Rows from block 4 of a small multi-label image tagger, named by matrix and row number. Rows with one number belong to one neuron. Each number is 128 + 32 x the weight over its row's rms, rounded and kept within 0 to 255. All counts start at 0. Numbers have three digits each. After the name is the row's rms in percent of the matrix's.
After each neuron's rows are labels from the 100 images, of 14848, where the neuron reaches its highest value: "patch colour" is the nearest of a few named colours to the mean colour under the peak. Only what is clearly more common there than usual is listed. The data: simulated fluorescence microscopy of cells.
# fc1: MLP up (model.blocks.4.mlp.fc1.weight, 480x160), inputs 80-159
# fc2: MLP down (model.blocks.4.mlp.fc2.weight, 160x480, transposed), outputs 80-159

fc1.420 107:093163164115154137143122086149059145108148137146200065129181136108084098129071113117117148113103109103190137112144130097139188126154165122122155124099127085132183166121099171177093090095142119116106167112123106129129118092090099148139190149
fc2.420 101:139151093146169157151104125109129191128103082152115178111111134076099084119137100110087110050152122123172099130134129163110150147132150086137127107121115084094161155130149195170155127160150096104095188163143139184069120143110043112145153116
patch colour: brown; purple

fc1.381 091:096119107121162034085151139040138113125165147093133156110140175136113133138150203127128091114162142113148161122204111167108135167178132141103109120125114111151112114130102166150197131093095121122123125160135144118104151091124098120109126113
fc2.381 086:146090167088150055109129162076142092186151147123140101116100119130102210111135190089144099130126133070157136119183143133188133150140101083098164140214109122130070149110093158196170121153135154160089080154134122119177089095105094138094113107
patch colour: brown; purple

fc1.338 099:081135182096147069090137126108132100078105159156185138128179162098127143155132093126158103106119192119108144138120111096192115152167128198169149171087097118141060103141126139144134149126083126132143139133077163123158159118133106122177136087
fc2.338 091:123133187037125114061170150084132107133128082162184140120109129122123067102131116153099093129062200126141145119121129153127117160118143142112140199090137125100082149151155181115115110133111114071109138207063111128168172185129088196154144133
patch colour: brown

fc1.51 118:095137130067179106063183107097129133142158136098076042138165182137180071128152143128132104178143139122170073089176118129156105057122215171140148089145146086119080152110020208164147075118106160095134170105092086075106132152105109142155138154
fc2.51 113:107123141100140157115150188147150185104104083100112097137107148077225106200165111097099111138074188088156097112160089066127093134153108153132131165075118086182106154151125144170137144117161111112098100143082132120081105119167127184123140117
patch colour: purple

fc1.306 137:097158124200149118081130160078089084143115183171118141078091125083186196114116141076103074105073144142123087161075148185130100116106165135138080121157143087126080174135080112162149176151101171109121106166162110098180135115132138119096160112
fc2.306 129:104143163116172242177082146071149133124131104078159143175168103187079101184135104137132107090123131126168114151145122140098144157131178151150112129083090108149142063123125095126138165154134111157153099109092131114160194144124136145140095092
patch colour: purple

fc1.463 089:143140143097132082144126114068095133094097151161169149139114135091145115126146153103097173122126181166139159160147131163174117125141129105142059089119044083180128158139105156116087099131113070068133142169102160151144113109092168120167129155
fc2.463 086:098096062094140078144133136088165097112156092147153106130084180118118106116113157087105172108083218174128122160150117073079143155128164132121118108121118096175155132158090196145084099118140102117094146221105128183167128180133162156147183113
patch colour: purple; blue

fc1.40 138:138113097101106073103124111108177125124131128174161154139095167187124148157120126134130180073158082139113102141111110142155096121197158136106122096115148160156084137159110142118162073133160133160170136112202164078151080116097143145098173116
fc2.40 121:153141119153100105093176117129100114175139123122118074114106184209151161133160122104091130106130104111167111137120176149102163135087160119156100122165051109124144139090124104106166124146113179092115078091199167073125128152157204117118107104
patch colour: purple; blue

fc1.75 092:185166177166115108102133077123128114088152126098100151164164146070124113147143146091106146147147195095110123115186094140104148090166121121130137070086094101149147144089194168123142145079122059087118088143164142117148112129157143128108167131
fc2.75 090:127116106195128083077105184097120093145114110143037138079126130066115132072124123071181135102102190138077127164125113124094141097128125117100115110140137103153152122134093209104136195099109103104118135108162135151141117133178084130107094092
patch colour: brown

fc1.388 105:093101136143109158176158155104170112135089167113095128136180144089129158154114089150111165112149134094190158028108155189196189146067165179134169082097107151121092172163112164109157133164101171146099089090158136157108172072099142149140133151
fc2.388 103:122100084124143090119169124147126154224127149161149126095170159027089100152106118148183141152025101088129103168095122103163124098132120126125154151149155120156099123110142162089148123129113158158075082058090129164054114134118164115182138116
patch colour: brown

fc1.46 121:109144194142173151114138158078162122146156133124115102047150140145161150143132130088094131078133096034123121112165171125146149166085155167098127181105153095136132173172090157079115134104142156099176131117105148153173102192155147114127107124
fc2.46 124:107107110161150138113130167096151137110160204128117164081145168101152141110136127068041126110190103065141111129159163167183112140077214118143117131143190056148132187135116139100082145136133107086083157159114117118187133097158134114136113086
patch colour: brown

fc1.83 113:147159121147158111090127104134149142181184157143131091112124122103116153099131081101127152142203119153117112092073092084114157132110179144155161163113104114172163116177103144124156117146134076086115193131107132110192072100123153067114090088
fc2.83 122:124138100191150129140173152116154148145102124177086104108151193096105151066150145113141124114154088168135129104145139100074068149139044108117173195152122113122135155142109132098094112133142051125123142109125167140142126183085137125095112093
patch colour: blue

fc1.239 116:121086202191167126084161152163103152124130117122112105100136140160160096142058196140122123116175072155119075130174153142109124104143114168143104148113156100126105089094052078153124150173129123114151108165104133093119120131077156089159084151
fc2.239 112:158121223154157112061167140156111173076112122123122114170158128137170155125087180097116128157148002123107143128159077164167106120191081132128158160145133107142107132151103096176095136151133120152123095174119126090135161083109097124137117110
patch colour: purple

fc1.332 105:160132182090112102147104140127109157096157152120192128186110109207160131138169075117163055122189130098081088093139072118152113159142153147198176168051120118132158084110086127060147138120125089112158128113087115103128134143131103097192135134
fc2.332 119:117124093147112094058185135118168172123138153128068151169116175125163140132158111098147134178113134127100105110125075102154113128131000154088190148098161091150117175092095109093136171131162058078093143152161126111158101152183114130129153181
patch colour: purple

fc1.217 102:127196055136145118149131101179151158145111147166136171206113148067134166092188114169124113098176067121104165133130148165152074053134152209118069154125067102155140171088134136095116140120116135152167132129107104108173109127114141137133101109
fc2.217 107:099116101119195078135093109202197119122144092137137213152126099098121172143153121122148146131143132113112195097114118135179118135077136157099117119173089078157110095148117160161220133123158144167049134066084132112131064110105136088155120122
patch colour: blue

fc1.197 111:162165147118147120124089147190079150144218112136123128075136155177135123138098183091139113106141061090112102111114141082156120128087147175154115146072131110112171194145066100127141233148127126095112173154152160077140170152102085102129119128
fc2.197 113:148113176125105138154112124174154156110091137137098157103136071120121129144098151084120047121106082113078155094154119183185153124116167131120101139124157102142141181158141065122124101176127086061166129155151111092140182160193053175142139110
patch colour: blue

fc1.2 094:153136099142179092090153124158107144140147112085144097113184176168120131066114199150141136110186125151127120112118110120113128142154109169180111156144135112127147131161081176086108119129115153114124190141139106130153157142102124080152058197
fc2.2 096:154136159125147028142122098188060101088137135120079129105100136148144195118119163132095095112167122115054106106207126142100171189163129103107125201127147110139165109137169140143153131099149158114141192152113143126158113126111156132132115116
patch colour: brown

fc1.297 111:194080098112086083113163109080088107084121110163130131056170143106080063198092129152092100164158153109145130112126095100134142103160117112202105121112092154159079154110135202104104123115130169157121099102077096132119194139113111163125137147
fc2.297 123:142172174091079084112054175125151124132167102169129144111122107106073120171116124122152119149108196094108133148154075109124184123111181160139072138142121136125078100097154129146148113127152160177165097087118091143074127122093109164147094128
patch colour: purple

fc1.166 085:100078191160152074174222175073112134145130130074114114077159124082118125074134122123112078133128185120098153132151165160105120115142159128174123113124160127102192111201149131094143129095152144109109148097152148159183097096149157118131134113
fc2.166 092:111175106143145032135197127095156138088151129155132141144109145122070113054104120126134102142047116160141169094132089088050142147119147175075148118175175118149164105167155168119127149124151114153157133112091111206183124097123135108139131107
patch colour: purple

fc1.407 086:101156149128136152132155140085125123131095159153113188085166153014089111088150154142176072114133166122055139164123096131064124141169124157194152085117117130089145103097143154161191116147188171116123100158077160185131136143114112073165162159
fc2.407 103:139185123070120145147127130077099081168116092186118150108150072103137162118136105132106096142081132110121138152155110090110169153199153159153142110136171132141118099122167127133163135082149145122100066116123124155163145096155076148107137094
patch colour: purple

fc1.191 083:137147151137112188121133106066128107153117163105094113103145174077073155118110121124146116148167093071113121160108134132087170135138149140090132114106113190157083218155104147129186090113145107185119137145137152133120103124136118053084152148
fc2.191 085:163107146104124223175096182116138127141121090117200080067168112087097138099146124153104127105116107087179146169147112117142097128156130138120153139160104130110117184108180124116114148177107120153127145103106123119146088141134124174106110071
patch colour: blue

fc1.201 099:115105136160158101127147088112113087115144120105124120137111180126125175144137083159097193085167130136088132080131099144134151119124151138225130109133103155126152163188102119100131127073104011139111154087109142108131181107098140113134103144
fc2.201 113:144160120123137096126135130122135131123090139138139176161115156007041162153120096155135138113137115135122163165117152145174121131123098092097123101134131169124090162160107165123082136146145082167164096147078127177122107054153100141149089130
patch colour: purple

fc1.279 101:134119152135081110158156119085106131132139182112110112118104171078172088101152129114069111153097140187126047126112120186090148154121139117194175097132129124132103158166123094044097139132129112125141129109145173150104160185155108160135077154
fc2.279 092:086115129156109076174140126121136126154124165144151109093143161086147097150083137121080188170163108133120128134065181102140125115164140111191189072187186127139125164151054091057129137110127095130131120088084154139149116160127173112109085114
patch colour: purple

fc1.194 109:159124159141201073160133116170102129094168086152097126126152153121131151140133148094073164140187148088142180185136114120139198117165119118145117116124096098135147171084149158129168115103135074080092159143100180114138120161171136107102130148
fc2.194 107:083160136080214061167088145148132141142109094096094209153145128118130128114138092101161077131142194131075122119135135102167144173134147147142110118134084090136165199138120202147120132138104079068079103141143162155099140108161053138117164113
patch colour: brown

fc1.172 101:063077188111177144115129095144085163104128110127178121110241152094108141162039121131090140131147109113163067150054135133144158134116120139163105173112141107085128134157116126081136145113106109091164115137099090101155120144171149122107123141
fc2.172 106:152152167107174105113165078109111148099096060085228146134114155083128119176063148096106104067077113125112086132123085105169081168148200132135128084131088058124101143111140159121152119144147114116169160122163111097145105117147134088126130114
patch colour: blue

fc1.97 091:114110169161141107100173177112101131153093179084079142101125189096081067141120143128078136100141128111141084154154127146145191174193171121142140152120140115173107108139073170106138165124159157091129128133159148169134129164132079148117100045
fc2.97 091:126141149200126077121132133118082154129129113098172144146102100071083111156081153108079169133123103064141145166183149110080186115129073111096197156167190084185061121107092143156146106161160185100115106124093114122139143124149131139105126112
patch colour: purple

fc1.408 114:092065176115180088141118113168135103138130174149099144120118168158114099149097125120153143095129099050124150082172107155088108163178162148174037124100089128123096102144102163144132085181115149107139138123131165082175083120139116186213140107
fc2.408 120:138101104078108104080138163143095131131151097114116145127146207140113099144092100090171175103153168062149093127092115152130135170103137147138073139055137098101083127121142106151033057128147164091121174148122157092218182144151105123110202166
patch colour: brown

fc1.102 087:161111143162094058124146071103066106148135156145109139191150159115122125137094134133121179143131101135068189128191147050123088079147132155125158129119124099157066111142088126198104154124122081155131155076106158147124124137149116131131139158
fc2.102 090:150128161116064119162109125122081171159155129174139177146149079096123126147104117134139042177062114115161174163133139105092110123075197159125168193085108133119093100153168156179106167132147131107096163127112124189170158136113135150141130116
patch colour: blue

fc1.459 101:087095174141162101147148109092106114118163192111119118086189100102114119096122171068196142133144133098085129095087111139119093125155182082185152132117122076130127081119161119111110081175164096117066120135100158126157095133118107061138088102
fc2.459 098:190106117149145108056157122096101124128205144093136101153169116133120179077148153077141164054107104125072191135069075152131169161157072137124137134138141088084126144124174123128138124159101064088117094115069133126161162167167143196128141131
patch colour: purple; brown

fc1.48 078:106111154108162108144085142116144187143162193102152139138168119074111177103052166164072122124183078118088165097098154170106161131144133162174153170113123138087143082147110054142120127134099158130143141122175128146103098084127121176144125110
fc2.48 081:108152092157154162102124141101110166151141178101189172147098128058089147106084136138051110171175051198154059074148129116133173143085102127119126155207134135146142086159162075139143135115126136122122140129157108161099131197123105123138148141
patch colour: purple

fc1.286 090:156104208128156080102121155144163097165078114127149151174091154108102201085136099136074134105140120110118074125098140166172158135087185160201126083150065140100145128164082137085092136115106146128154067138138112174120129114138122137178193154
fc2.286 096:165131064135180074125164183176130111119083100131154153163061165057101113086107113121150126147103174151134111113156176118141118190098088147171085176164112150190167126156080110145146126127104167087140072146094153143138115129133100156143130099
patch colour: brown

fc1.42 115:168115099104177183096146134111114113084169141106160068134147163111159068136141114094176103113105123085144073115150153118126180129074152146127149110104165090163149116116041185127104145134133096103137079183107143080144086157124103108118082187
fc2.42 124:150146092133153191154171152122137129125128108165143095120115172055156117143161204116176146135118105068109131130167159079104080155167187183189130135134102055098128133125065133145171137139143114134084141179123137062116116092116084096114148121
patch colour: blue; purple

fc1.315 110:087080136092104080110095106206089183183161166138165162117109144137140125198141139129157215087127083087161119152122087130134146030096107146213177116153085106090125172157139161139098147128089110141160150128092110128081166162090132167134156105
fc2.315 109:148146149120116108107072095169147160116142144121127178043122128123168119176126147137079100157143081087098126107142095152159157091121084173207192116071116140123133110135130118142117128151133119150128118096159110153096110106120144163153123144
patch colour: blue